Weights of a small image captioner.
Training: muon at rate 0.003, 6600 steps.
Data: trained on small renderings of single solids in any pose, 6.4 epochs.
Rows from block 3 of the text decoder, named by matrix and row number. Rows with one number belong to one attention dimension. Each number is 500 + 40 x the weight over its row's rms, rounded and kept within 0 to 999. All counts start at 0. Numbers have three digits each. After the name is the row's rms in percent of the matrix's.
# v: attention query, key and value (stacked) (decoder.blocks.3.attn.qkv.weight, 384x128, the v third), inputs 0-63
# proj: attention output (decoder.blocks.3.attn.proj.weight, 128x128, transposed), outputs 0-63
v.16 102:468482503501496487410492498537523484546451507530463435462510545470522450515583526508525488508553509498520484523580427487512577560502492496459512523451469472514477492542577487405538517515528459
proj.16 105:447590550468548489532544520558540485476545461515517566465452478489521567472534471479508499502515440532518521486435535545498403511531403500489460390505508508484410500463412481535540488491521588
v.17 093:433477473486484492508515394510467519480471569457518433501514520521492437556485503487552541488496447471515514559556516540508486504497432505498464491530516516524486502540530509490504545425532482
proj.17 094:552479506467489520479453491475459545553523476522507521468505494425552488437524522471522474441504563495497441467475531450516557544488537459478444470459504488467529516416502470547536470503432583
v.18 094:490457558485482586532440477452527519609512515504456515514523443480486487556483528398423466465498485566569507486525500505537480451524479448488542518507578503478482471482475464507523498550486505
proj.18 098:521527420472491468537536490528424489408451423557455478476498549480493519463484469534521504516498523468433508522471523451457501505472500516485471552477438494504507529529517564488481535483564520
v.19 096:509484503466457420515457495522459506516513553567496450467601528546550496521524520540493451497497478523453514462477467515480514499449484582497558443524487557489513530549552469487546447534505551
proj.19 099:469492523520545554547558522526493489519546485439492448503416482460475485479468474484499473499454497504559541471540521469535597500499545489537467590513517443518526544475479520551450479505527460
v.20 091:441491502539521463540443557438530477535526466567469485518441457448475505521482479457474506504571534552454470528520421553526508478551471496537468486550529538461493501552540495488380547484507544
proj.20 094:589469549487458468449483504557428494511434520462496510509547524544546538467536552496475549469475522466504485455474573557552496449503514453466493499509468452562443503467453473462545470489569451
v.21 100:512567522531495614447507440499483454574519507484507541482477498552487414501486505544533551478554520470466455546532513459520506515472465558532452588470479479457469529458557504491535479463519524
proj.21 096:495487475455436461558463541473472496465520478555511492460610439455493541511534495497507491496542491562499611480487514542463505470483592492479478463502484509567528473554442486500502507514500530
v.22 102:506460493528454579468494509440536512484471538530524506470539456473516495449497474512563502499522510496477512549581560532503489476516528517494514491509483478462406526534469505402522497490548453
proj.22 105:476502475468548482513501479558447486481484500532502488523489538544411487578532514511459443405500467490472553529396504472484495485491574484562471517507517603512521473388531538514528482519516448
v.23 096:515453558520487503532493566476519505407516552458518496437536516402449456487443508488472504473476549508524546537571500533424449499516510486525495561579528527531488484537481474535447471440513595
proj.23 092:454456541499480491480508424484417469520464495545446514578369460562563462467494575498465437503494503563497461506502505454575562454430537491487511466505477476504539509454543485433458492553458464
v.24 101:497404510530459507528565481527525540509491574486519484522459554476491519444523523463508552524503520528451520434437521499471437477482486441469471418509526556448542451528598492517442564420506503
proj.24 101:525550467456490506496470446459425460475454506519457578413539476513484484538532449544482488471522517471558466576523502549555591534455533549534567545525440490581464508502404485512548440593506490
v.25 106:486466515445536528446553526500494478503444544444523492496458489527493434515569479539609529545426518549514429502508531522525486524471507526534498496427472556530550529591519455533509467464545512
proj.25 099:455508519545514478490510407524534398495558468534497451504467488520478539518425505506443461474546525497469574486555536461467529498458514563532492412567462504520483497455476535476509554553457519
v.26 092:555486475561532445557560514580484510460464512481546461471504454513453581497479464552494499526524456534518476491527448475510507488589481482510520458563497499543536439555441514467486453509544474
proj.26 087:488535527512525491415516509465514459528490556516526571481396485510489473487536567463513506483487503396507507549543565563409535504522493537533506466497481556448484502487495453501485478480492486
v.27 096:489467466498489500484458401474488566440560468495494441478472542516427474459553510473505481475529483518480577526519546531528544490448441535540502485486544460512430504532600553507514527488452482
proj.27 095:546511574517500500531539506469501505513458505521506536560473514493548484591488469451481512519472545525477513515487467475490520518546519488482424495464420483507522495443419484581486407561490561
v.28 094:525513488562495468450429483497497465585584517565492479496505539465415554505497539499478491478518430512494474489461494497505544500517442465525537494571493524565524488487496576561477491516476451
proj.28 093:436522582480540529501487527504408563444346541475498526550492532475522443467520477481513517486536522489490559539510434511448498535510514598506450520379485570468447473495450463458466492526532511
v.29 110:536523489584498482531452495526519471445563541520370454457529486481468456483501481576515587466505511461513488534529553566484400519456477505504473482512496466511548516520481430577489494556497514
proj.29 109:461494457467507428513441539504470543469480497507506544508478543480485526547496529401453454556436460547545543513487476450492594531559557518499608497513503505454492474508511492482558565458502479
v.30 108:487494435598506561565508436444553516510490438535498547505456505564533480497496503492528518502455519503498525465483491459498472534561473437545456427437548559566548459497523528539533460544432514
proj.30 109:550503483432446554442460532479459571543545511526468460511527530466535531562484445512513510575499511522448506567471448558518518495447539551517542468539472442488517588532460503498495539538562463
v.31 100:500458434557483491458492489542396545492544494487537469482506499516548466502500547588411532521509486446455453520404516537526409585558512423510444451454507572513464566570435477503487463444535481
proj.31 097:487577512447468607512448485464505555484463508489510520476472438514478545500538501431560492413479492514524576522546445451498529497401492531449509560494508469463538435455556545484451489539506526
v.32 102:464528509516558485451556472485491396481523526460485467481483437554491496462462506434473554502484482507493558562465505473541571508554439543481492488549395589487538514488538508494508445545573540
proj.32 107:513502521535497520507467513548493541480480492501550542522479483513550431556458493508538509509489579509460509444487516438532389488438472417535520503512517468602482568510504443511480506434493483
v.33 108:450479485540509499479478545509464562568494525492472506554562548494468473474495482516547524505495469521490592501488581537461502481533505559520480455492515457509490470533490439478495504465429540
proj.33 104:503502539484486461554534436460524487492511498545562443466470555443499492469520521467464507511506472470466481488572460455556490549494471479427554496426562517454522538535545543523523484512561445
v.34 091:521506525519498523515561459509525565457503478530574552494518580482511454506469497514498583483453514500414430490436507537467555538521471540550521483521511468501507483506501475503454451528506495
proj.34 093:516467516472434478437375481453451447504488514497493453486477443528473583514492448485503470501580442522533572532533536464526464453456473521409463506533538530523560489510493532505553540476518475
v.35 104:460502489576447450518574508451523518543551473483549537437552522521445545485493557482546478405475513478549534547459518503462503518514495539549456505507496461519400472453525518506568382556506482
proj.35 107:591507430481573575492490475521456494467541495510500468519458504554511467528507484507461485559500471546465490470553521518515505522419524459481509531471485529490516513467516490514427594462541530
v.36 110:416510392498417516476488511485484485428527541556470404496503542492583483504474520532428383528462504517524450514491452472478515505505532483478551545543515550493568498477501454538474459481571411
proj.36 111:526504538491569457520512567444545489596500466453505564514514449582436603508494496473538495515537514465480484521531480535513473496536508547510532446497526463501470434581490485404453453529468545
v.37 106:500438482469445481517477467499461554528447451559473495512493545522466484526550527446562578503489431520509469543439536500518426457485492476471438526475588460477498565513457538531472522493455544
proj.37 106:528461536514508498486504528432488436513491523409478504485522534434547519404568443509445502466478481459492486501510541474558502550427481561544551491402492594497447471438503451475557468560492486
v.38 103:525547520529549463516561535485545470531535523473470514510478497500425538462516460518555529490447491457535508509556606500552480492516513530437527395462510461560508522506454483486577525502474452
proj.38 104:459463461503451522508487451473476561530468477502433490484454598476522422460509516468473451443536504507481466581476452507450514524522466480484446547446477572445486493486589562534454454498505530
v.39 081:489460517424495445494428457514516462518503472469529511509597496504549543499542566497441477471420530606456541507469466520478484491540493491455482495480562508474515495484510498480504433571526542
proj.39 088:508454568549530558498561540431465560529497543484534470479467493480478457511474447531544489500498488466439502524533515518597579471430455503533494522525476443516444500471481494496477522474472511
v.40 109:486512498535488534440497513533427470429489545462502447497539533542447441522548481555513505554498424508572554530491440402436524500475472525460455537512484476489509518546489438498434394468446479
proj.40 104:499507498446515477584492540458522470566500509515539492539486480447515570447489513487494526441426552456503485466520561522522455547507544489606579505513527529523536545481499548538546571506525526
v.41 102:458437495443504531531474553477477478520504558543521568503457538509503506470526507486505466450506432448519493540503528459556506497482446502482456537535529513504494499476396551434520592500428467
proj.41 106:506456510553465541450559472489534528505490473494506460465508490512460472483533467490500607567463506558447587487535504586425520475501560481528509460406491516526464504530554449544478387538537538
v.42 108:476561521535503466505547496510505566418535506481525464446493481512526457485515556559517460466444585524545463526411524502512503534427526475454429529485448466488440578510521516458503489548470528
proj.42 110:554503429465528559507516558532466472562511452497568470520464519501478527487492459487476503529530493480524523478521523502453487541516471495493486440466465577559483433440455517514589470483526564
v.43 096:521579543497498480529513484421457522529490475510561475474529440463504489459513583517538521475436490471495498569521460471513536413437493500508439470510534476506528506570420515557493492432482465
proj.43 091:500386514554491480477451506579535435485503498485437509508499557490497512516493426535478474483569491499451495392505545457503533544505470518453493517513453489545461530396492538437501501545482584
v.44 103:512457536558437478519529528475459451357467502500509557535491597493534469417565561490484532458523533505545524610539471499542508524514492460470489508526478498504522491504446510518532396488476438
proj.44 106:479504503475539559469484516464527503581499532454548458512511466572474567501458461523532429488485443492456530430442536489437453482480462509531546534498521517504441435555562451483498534482535515
v.45 105:521509447523461551481473516511546535458445389452499530430531446533529493426484405516444471575552542462497504510486526552487505509554483510490418485406485534483572433537511444556524474394493527
proj.45 106:413556496506520457549539574530465472549539553565455466534482532472484483524485614498527511438459458532432528474488483439515451492460518498431535525546486503493501541496535533481492486527528515
v.46 103:464479444472504469452556465525473509460437445571461521506468522492503472539512543505463516491532540476510548494484466564493561433494600441501502547468464449566421615536523562469448532475470499
proj.46 107:494534531483496537531523545499475535545546544460531505554538504508504481490528407448540533477465534503479572540453533515505485555527448473529490468482504539434490473470465423524589477456486557
v.47 114:507469489514420580448502459520458493591432566612498569515530499492465510532506506510502471408461435523451470468476398505498508503498469480518501545447445436498524495515507524493468531431470510
proj.47 121:520521480494562486537472509540501520401578466455543447489530527454499520461493503509513518540597537482553526527544587487488530515513555488502524448551534545455405537515551482509590521541497528
v.48 099:528581499464400481479439490515439536515482451563506464567541511515475512578443561469531555522522461470484538493547463462481467538442497485520505446513495499549480498489540491519469501491522465
proj.48 096:456444562581619499483477488452565454491525536426482481534560531518458515537579423530502465503446537509530477464472534488561522464543483492485444471522511453476572471552472471493501496523484544
v.49 114:445532500435498430457458528555467577539487540456475580508513491456567465420500502484567407488531450460568487519509508584481471543497514507495463559535557471504450443478415441545507501471492449
proj.49 109:528476542555512478539526494449572445486536472523518489480529497518453511490531531563504564490546518517440499448433498498477520529494527528455522521473473503508616542534554543490480509509531515
v.50 105:500503458447514445502493488500452536429460486526468538521474538497515522495540511479469528551541443438447532475555486579565495470504500457489473574569445529514576481531526524499508457507483459
proj.50 096:448524534488527499435526516433481452511501503484553526485522479482481457488480471570504483468500560533498483497392593424511439465486519567492527497514550496544498492472451457452508538485584553
v.51 095:527456370513490535521506486566513533486519546499464424540483508492426487526519576511517497503566535555518573531529433521505497447486513499509528470566510468559500484527504503565515460549427530
proj.51 093:457568542527536474434563463480535472487447478557552503513503512470558525499555474504475509520445482489514550459516592546451453499523512473491520562403405512437518531476481527453500564432523497
v.52 096:493529508496494508469475534554574501529451577523486464468461503572472514495478486456503536432454511458450484492459469552524506460580542542459478511509476480565559430402458499496460471549528491
proj.52 088:478511492519487530563511453552483502474501403538519508540503497403525503492533483538472415546475479521523541516573456451463546490465464515500486503512515445543458476557527531485548495475444533
v.53 100:497518535477511463544523474472446445419430541535564510440521499485508505484534435578447481451516513472446553575465497459480483551490474504489433464441404507486509517561544436525432466521495527
proj.53 100:510491433508532574545472562534467525514562477426477514549423514494471492489485501430551476539469533492456519473554480508533521510468545527508502536520588470546431550498540497509564470499465503
v.54 096:498540564575487524458482494543496467494526507543529456541548526405586497503431418522456538487528492530491525543500470533453499549454535563484433473448504416481453483522534525452449498540536480
proj.54 102:506511484423504481540494471460555442495552515480491480435461511528387502478573537493524448504482520518511452502546471532544538465514472472541507505534571520517510500514489435535515489450510436
v.55 101:518526448479540474459436531495520520539572502517475557509420457451534527532489500494479515561521597447503466437490485520492546441555499468555515509421528473459530480475508538536468606459463506
proj.55 106:474496550425460499503586471468500491456486495508459473475555533460487473528531498510451469514537483561480523528473479616458535496450555479454426479549475570534476502476392488410509471535506534
v.56 102:443503452547511508519456561462476545531440539445509529522512521537496501603512422522506462550510484553464540449472538491512459525491503461469486534521535480552481480444542456544389497523480460
proj.56 108:527546579477527495500567458492578445454533514573539469495429549437508523423524558526483500404483491437534466511564470521527478500558494557548549466506493461463481432487493528440563486519500533
v.57 114:474488572508442496469470440487488485478497561523521507511513547455507487481537500553516514497573476488397461488475397461551511554473470542485512522525438494536495480534483490453480469419478473
proj.57 116:499498438529520461545511562562526508465547443442500465463531412424510437581484462491476454531507483518558537495423559484440542473534575488465541522513527492449476555501538484489523547520466420
v.58 091:544470448455492461510574569566525559541565492464490530554471529473508462521568486487607497527465474494559484474493492499548527511513549579520535452480449498585530469472513539476462480445499539
proj.58 092:404552528488516497502531448349463522445448409523525488507566449514462524494483515511366487491517457519505492542479473524466513468438500447476423544490538530469540572509470529484477518569498499
v.59 114:415510494582414519489491489419512598553425535534536571529479494478529530537528500468517509557597514501440559453527466545421513594432439463465530461476508532472463463472521540545492526528478517
proj.59 114:553494540455567479467543511583471415382501492448478445493502523475467515473485475515503462499475497489611443478485613509532445480617524459485448550500489538506503497481543518522532508451519488
v.60 110:475480458481526579471517369469529464506466475489483490529493535503523535557549471473558527605483491503427497437496456468450630520458457520455527539494506537494527497477521558488518492549530486
proj.60 110:494508588500517526491490527525461510480478505457500537449439453480498510504508457443473494461531496504575554577553553542559435463568557486621513433557528526507456553501473500477510508429517460
v.61 096:489454548478491459523589521525511541483545520504528563565488545430471461436498475506550475436423495557541539578467504468492538481441521504480538492477475465485522547519472565473483583567445536
proj.61 097:536508465585462561526494485500486469481479520522533487471466491571559452486475527474449542507573463468528504537548553531497457567550492492496415522446529502519430560468610503545528451463518483
v.62 108:439480479511510496515486542455454465507491510497507527544597444487402502533503568501543566520481544463529483515543519487414521522577475539494532351454544463539488546576523503521494488483455528
proj.62 104:525453583518496494500453453470498482531516500421500443484447568488509510499517475433494453475492497539472540503520500547484494489503473458514456655483503456409499479492524531476514484504447479
v.63 098:505475534543490515524492541587443524517514494503514459412405485560479496524483479524507473489522493465523511458531478566503480525549516555499490531510485510536501439473538543410548506431549483
proj.63 101:447506429468498479459529479476474490454494494573486536546663546452523472470517562551504565534452514554501473446423494461520467439468508469473497543502470520452541534499453426545487520569470546
v.64 112:514446487519529507503481481494459496460526489505497484509501502478600560469429503509493611499503439489501545537441489540502537461558492438537470478524468451528487518457423460482551604497476489
proj.64 117:466584444536502554460493526508501552548481502473575459478469549502446456541507502556530488526454539477541473468494446436487478552505491524462512587459466527414553522458539549535453452493472518
v.65 111:502520579508486502400431489540533508503498489458468498529485515543485495535452518412479516507451481529544480476517529445548520549518408557483518437545471532555484547456522584483597515477491461
proj.65 107:502485489489471445559525593487519474546463533470528505486443447464483557453575506536500503439553556481492478480493453448433505480510529449514524539466557493499479441541469484494442449497481531
v.66 098:499503534506516499508542537481487589512537454487557463508556520492434435513524521502467480484472508428519493508558568497498464547464504547466494502469506422548494481626537561481512504491462556
proj.66 097:497487572532455488517450528501584422489485555487435563505485436542479527495493483541539478511542452562546536496475515447488542429569584467538513466539468553478540541443457462502552504545592470
v.67 115:510459598475443551537436502496534474443547451445558532466506458526514483556511548592494453547493491492479483512493523422483527474452393518491460459468489456473542490477520419508538505483492436
proj.67 109:437507473504536463465545486541468437569399513589494541480486506481503481515516468421499529472501510552462471501514529546447462467503553499481518569502558562523456542584464551459469502495610517
v.68 100:537519514493484472515529501487498495550525468439466519525459531438515520522496477409508495523458475474535457539480474362464479484491525441518542548540529493470476430461524456499530458432510463
proj.68 097:489488475499507495515470487545491477473466503547544512517474492519519491474478524579448478442444506540451557471508479530483485524477474484485476463508471491499426478528444595454450519580430512
v.69 100:532485477511529554532482502540498560467478547508512451385521522525506558536453435497532480473476495486402519538546520506487490523534494472456538569455521462469542514537486464514495523456503559
proj.69 103:525475526495483561470469487462488473541529491499511474558490515473488461535427530535509575503485474487508513477399421433528531407574513537560441533510515546461493559418528532526553465525575490
v.70 097:450501514523445508495566493503459482462529427451503479505559505449517477460491566455482480524535460495517467528501484550516521499530512502540477532509555565472444500559490493568530419507459548
proj.70 097:539494443370522474506409459527449601507458496563508548452472452454518525494545484469499510506457483537511506511530520453486505479429498558533569428492421473496529581481505479481516583501547465
v.71 101:541493455488513449586520544430525481484518473531502580486484518416489534502460484565551515490568509442464466539506501495391528588484521462460536548457441463525436539423440539526513483479456466
proj.71 098:546472556527436510404473465507540465510480539470529425505492452544557469521501503435479489503424520526561508417506487521617478490516473553575471455507537511510502535550525439461489508528467536
v.72 093:487455542496494597451523514536494399531546560422506453467550470514520434500536399513537454443441465515551533480508457534507539504535517509458491507538482446506428492541538461523500529540516470
proj.72 093:481553490499489432479545482463529482535413493474516510504469526489465508445454529583479604496580447525464485478487580463495469504591461468449457451473458500504517460504472526479464421466467517
v.73 100:453480524526395522496526512481519446480479570489421532486506493538483506540529482455506453517446432545509443423538517525427491555580515475486536530581469449491462443489505474489477602537552543
proj.73 105:540532503494580502476505503550486482544530470430538471462513516499536518417458419556533532501576516468455539545465535532536523521421497489517465471470516553529515489556534518490517428509423459
v.74 093:511462467547513483531523524561556493499515494473576566479436463490534385529433503532511535569555541441452536539492533499524489541420504525486537514521494527538546490539513535441505518456528465
proj.74 094:529512591405536529533485555472515489466466482487411446469555571483484575527505436410503461456504498512562396455512496532515531499542494440487449498503463520522470506524494456561481482549518515
v.75 099:478502423476523498492563566490433470448508513466524467572525506463479484397527496544478531510518472478446601511527528492486524602472465557542555523484529537473507484563474425571521554441465486
proj.75 091:531546526474446514553450425507498535502529542488437532479499464507514508560513486471572468489500556572509466492492537483574505507491531462493465431476437427511508533443533534488485508562519573
v.76 092:525472469572464562493487454462495507508499509549465508492554456525492484406461514489518551472458441472519432519432501513459455557556457554465441496518542458508541527492506513518551517496555515
proj.76 099:481509550447493463534537511503550481526455477518564448508446544448479493584534439566467470510582545472478544541490492489509524444453465498507547542463468572510442488497502532497448445469500501
v.77 106:483499440495492573491566531513419460473504525535474526509521443530492419471514442514558479479536497482520465503436443503563494364503504455513462531542435443493473541527447577515565511545483459
proj.77 101:485582499460493460480503466494571544557447502442530526514507542429549499513512512551435516547477471438516494507480483578434503588531486508463476564458513565515531462489542464507438499403539529
v.78 096:497536408573467548515434485444465565490518505521488504427516533506507486503419464510439545555521460499508567543456542499482464537476502510487438570503437508518529463431490525525406452571461454
proj.78 089:500494516501463455465528446502532529463506473498573429536546485456597471477470532501583545520515498453556454416451455555482490485491464418556519550492444573442545532486473491505457528422519565
v.79 091:528558497520513463542438500483504466561519502464496517462464465497576407459443535475477495500496434524500500499489476514541489536501492378488577495404511508481530544468576539573454561513519450
proj.79 088:545475515456488557480549526513460571400515487525513462530454499540436523485493470519554483507533550521572482525482440479504435517555499546528452538545526547493441529486394446518469440498497522
v.80 097:492502439528460500537542529518488507458564543474569447570504495519475513474443497559459494529462541526557435424479540521485473534499548510442497460481492455440530426490558472502531522449495547
proj.80 101:502468603532476498464472509532506466518507489467479543409535486488527530538560489444515529492571498513382540519445503527530432434435480471532492453500445550521481549526456491512441469567514515
v.81 099:499503447468551468495435455457477495503523510442523533440511448530494416521420505478536548519539499495501505509463463557576483502508543557504514508492500531532493566535574458491458521490570503
proj.81 102:505490514453486542514496565534538513499486517563553484535498503467540520520610455532471523572511547491555471486499537514493504545539473528478556513427453549475509485487359487562484493506451528
v.82 097:437472513489445472598476522480521545472457501465515548549484563476555510573411515491540495487482421477501489432519575477461464510491568536461514542621563510495452446499536535524475443456527497
proj.82 104:566465540563525478509481498494469495528493516559514488471472459518419503427546440497474492517497569569472502477492457529489471419470427492513456491409476460532510547504510496497561537568499525
v.83 098:560517416540463494472474515530491522492486392485487467528497476479468435524470493496482521515471546528487474512438437586517510463507494518494476457548567465421530538516536448549431543471533529
proj.83 097:496470527451524507538476477443403544454554557552479474497450565533522481481448471518498501493537464495523491503583549424550463504487441512543499549424396551531518455487448506496544495547527435
v.84 105:515472555476497436529488496495537513561533464498470450452578556481505488470529580502586459526480517476501450516473519488471496490558515506541509455403487450527500523516586506537484490550490558
proj.84 101:540496515448541524477564516491479512499456565428555522527453454502496484524482487545438495449507537530543500511484501436512515464553512625490491491589490464451461491467458501497569428481552401
v.85 087:543467423492468560479495491483537415537510529525505480461555539505456472382439489494509506490448541502480522531528496455539564492445515597432499523533466520471575543440485462540486427534459496
proj.85 095:408549547512463535495553470479473551425505556543544517562467495461485488608570545452469507504521494423462518511431544460522553468541449441470512527488538510526453458553514508488459503420517558
v.86 103:565470515532518407496504507499527551406511513491604521509497591501517511442506472483484539455464572553563549574496556485490468514439461441542451452484473507462544532445516451485514555493437435
proj.86 107:417516534546487541534548539520514439556489526544497448543483433477491550525497538494509519499542502444503475497529483521493479472448495520464577498538489498531501419580469546533466421469565576
v.87 100:484474512517449540519453506513575453520558473451512518466549514570489451465410527437510509520463467531510528478500524558498519460468518533474586467464485525560416495486544557463520449540476518
proj.87 099:518486567536557478474489530530453510492469517491513564541508444466488488508553510558494484520574418497487458476468520464530515497580517518490463551522491439444562513573506466486545530446553481
v.88 093:450512397571534572546479471548504535528528526480502496498483405546525519484490506437487543538479512536466548566477541461492458519534429519537482499469478440551499454466540556457491466478479545
proj.88 100:492514544536516475490524466533606488474599476500446478475505554452514546512482423567524501495536485427527498438473456557511525515533506528484514498587463543443490492482487517493399517542461437
v.89 109:512468589496512580510523484479525495524498527451516579495527500552509462493477434529611505494443497510516474500520543430488468526512499506438457446479535458477549564526518516488538552498516442
proj.89 104:489514499505459474479555552473473536484476523491469473456490482509482487504543590416481449489501477527456517557521465477559522423519493502522486516474498527543578532536547504516504492503565530
v.90 101:493528552412507497488511503559467544534490469483515523464497552496528468514546520477506580497492575472391473492476538547452432479543479519488528516456565470533504529477492475492481513504510516
proj.90 100:559447533526556541521507484500535430457493484522546520501499451499476578498476561510505438490450461492608543523531458440547562522454517491528536510579440495516500430474510514484519433511469458
v.91 106:496503441423515530447491477537489443455469539469505521515470468470510488516485498526543541473466603444508537375484500474475544436494466544499472601489476417473512519526465557565533539478546547
proj.91 106:487589483524494522531524464391517552530510520487473472467496532520501504462527481504468499508438452492517447548502473524513556520471500467482484550457550519530477456454478476504468471502496463
v.92 089:439524482490525527501473468557527542488498565443578440499462507496503525543522441480576441398513523529432509531539553509505485537442542507432504482484570548461390505497476517486485499552409466
proj.92 083:541455513523458497528545582472551489561487492504444499479622436515514509504440538567440525476454532538528507473460449547444510428534441520582496510520460405490530491484522504491495498477545570
v.93 102:535517504499494475505443539431484568505497554532514471482469487524506466505516446477504476545546498474491501502498528503442522509526519484445578473469488405442562507506442504532512487458464568
proj.93 109:531473555502487530492513500571502457500607499415487500437529502461485486503476461538494546571468487563506459470501526539546471522528526530578424512542542599536403506489539483479485533505506470
v.94 100:462520585495523514570502453495541460476522466535512538492456502562541516557476450497510484427530415483529502543462623507439476512434599566525414429514528520567469510443529567525530452533521476
proj.94 103:499487503497508471444504543497477449548441470479442450543535502465447492406532543487513436509486592560519443518499480503483482460473384537499570575491514409515546455544490453400494539506481547
v.95 110:441612479516480523500537453511528477585434536415540505528420533510539487488478537465524541525469514548506492449473448504503509467493480514512539509545494550450490455497476572452455577503488537
proj.95 112:518473490516525471513471549494467573417573480613452458476578480495557506435423455496511480483571476428502519517539600529501467587496487440498439510486482480518501544474556463546428453493472460
v.96 097:507493444466450508482530495532568521507499478501444555554448533534523483492583574458451497478498463554495548568478398395475531481578432463501529532445514401485447512552540513532522519499510535
proj.96 096:467575611531506504480508503466454555449517478491541468511529515533457478543435458534582527485471517474511483494517588434523508513490529553493459522548529579509558459513485488494505494552456438
v.97 101:518465500509435506532511559574498546598546534579483491548603525495485515487498465483457437403495464502556544498482469570422479532509549472534464484500524552445480535522573450538521484495525410
proj.97 102:503494532595513493406531451489469419434458465427487528428504521515520486450429484516511549545488532523507490495500528517556509447536446524496487472537506472532437502443477499418430446552474508
v.98 099:530532546475484489482527478537569457509523509449494539492509547432604532512462460442502494495473545562526536487585537508512596543445495494593492458481502496467487385502467502508520466405463476
proj.98 091:443517517493544493490503570502482465552467473526472494508504465613479474483567555500493482486511481456493472513456517516499455477547551568492511506543499508539520547482531446429495493636510491
v.99 088:547421544501501493505514512503486481516500450526475496513411502540459484509484550481448479483467559521501462421490507563489472545520507506455485449480452508509517510452565453546543518483465497
proj.99 085:497531463535466461448528565457524481516486534497540475502517501515513468434525467487529460512519541470540537531498493459572500493502480548573556489438520523515440502540467503416500513495558565
v.100 100:498517494480381504459448526530489580557527451470512496470489499547489552526522547481445503434513535516446603468472473479419526551532539539461539439484491496484475408519528427547538503522466522
proj.100 103:513510525544595530492487478493531438455447570501512520485479508483493438503528410478569490530444463430564454542609533516550419487476544493520503550518474522487518536508478512480466497453528478
v.101 095:501486515532550436509529498543458463444504494471526547602485520508540432493543510502499399418516531461543440543486426456546410558438503447507568553523435529511481498478511475540440474520530552
proj.101 097:507493506457396530484449553480509564479478483515438436430501529487526559480499540485551573637484518468477579480514528501474488491482439504542438464486512532478512510519482485470484485477573497
v.102 093:426479491526487558520455411490389470509473509461523473531519560556504530566476506427574512481417469519494516475514474507453510469533483438497452553583508489494535472482502406468550503501490533
proj.102 095:529474513517456474478521562497520496539523412499452499425530519466551477510513454459517503546549520497514544497567465515547467533435482557498495558469559565489486499502437496518404458541499426
v.103 094:559468599472578524500495501527494487530532455523491448481451471490445573511487452541541611594518569505523561483487482511498482510539469516466559446505483469563455435583463495500530512527535464
proj.103 094:453537458572515507505554463518523527487524512489495527533524510544551496444528550434448387421392385494441548534528511466541533473470492522550530483501529547462603485463556548454474477491471480
v.104 097:574540481490526513503473499530434420576500493438515504499515512511551448498427534550602472503515463491534462447482415455514446405521492494429512528511508553508540567437493491457514496568507570
proj.104 094:437531488471457565519553472431562525396507475605524459528477498513502480510527478499437531520524535463521473506462547495532557548471519514596451509496518417488470421539493492557462462431509478
v.105 099:527549465506535595484543478501483499511464579533557484527538474502551525514469489489530516587559502560459450521504487462553506471548517458527483535505436483535511521495459484443460478528419517
proj.105 099:463539574465467501553470501497564469529528492454392525464447469477468538449484504503525497413479454395563493474504521516507506538473511504525487526498488496469508457475531542532542477514525453
v.106 091:507465529507464484601493561512514515495510482471479550491540421482472482528459523485512560476463539507517463534489559504507477532488520497479467439467495511474520489536513481521588543522523512
proj.106 083:470505471462496487431553501522567455501514477588476503533477511462488445448513518563443401567539499497532515474460492548522578523494486506496604428432468428571479545528495479487434467470449520
v.107 097:536529453484470508458437549513552450443510528493560465476510505483446420438508494478533496552489543537524449554505451482504443505475494510471488518532521511483476509467480535555497519508569432
proj.107 101:466472530531456458564570484460460512520537494481486564548511512522575533541564526524443538485512508520452549447486504485472507523490540506561520485413482498507536511585432472491539426500461559
v.108 090:507582487479496517496429550515505442504527482473489488526487540472585520554498547516438463482459546495525541500504393486515510500401468476544546606511491539530482503507580540513495480467469589
proj.108 095:497474488526504493487541450490554591406500513487544488507484481498460477452543514478466521517504474463555436550508525449486490460581543514480442561543495427492532487452450511539444452535514492
v.109 104:484521494506470527421621538490457485521500571491523511465555510548456447436504510384546456489436430538560456459512504454562472511450445486465470474592489478474503489472516450468482553521496510
proj.109 106:533533454480463507472430476519569483479486421496484503477492441508495528542598454546499593518501512475463523550518476559467474504556547538474517556452508514535539515465445475530470460461526492
v.110 092:444521572533510456554568488421460500427495388522474479484492436531484406490532507532458454496562420445477498509471481549496482528501472520477542524497463466548564498593531556456529507559539467
proj.110 090:499501440572505543537461486554495548565550578481479497536445571491508567524541505438538528467465579494422568501538430428557550475498458515504484478572511492471438476496483518521473459446442544
v.111 101:507464461505498468543489556582559501500469432519529478539515425532439443505369489491556497507446484506485555550481487555520467567539460531461490496509450525464514502500537439494528471443491515
proj.111 098:509551489537516480478493437428500503495492558488531517459534501453523550423645521525526495493557509512523522456511480482498491468447534395507536526448537471536512524479490577434472544490524487
v.112 097:512537521522442527503455553568529477548597476467498413585527460517524500465459481458492579553527543537524483495436501543474534615551550464574460525490490489511481529471422463493514531545438422
proj.112 097:470489490524503515481506466484485534449446468527480600394483534457468518515561518502469439428449462479509524496505500449607451416497434514455503506475530506450538488474573497502524474491521583
v.113 108:511522512508484523480464588480511447510435556467452506459541508499443464495545514515521589425435531534459579505460496489513542556533497555497523460539520380445453468499512433462519538517499473
proj.113 106:503527497492505471469490402528500499473475482489583514506482510520535505457491443490504420547528450471541445518501516490425464513510542501526486567477474568519503522502449470535510481436521470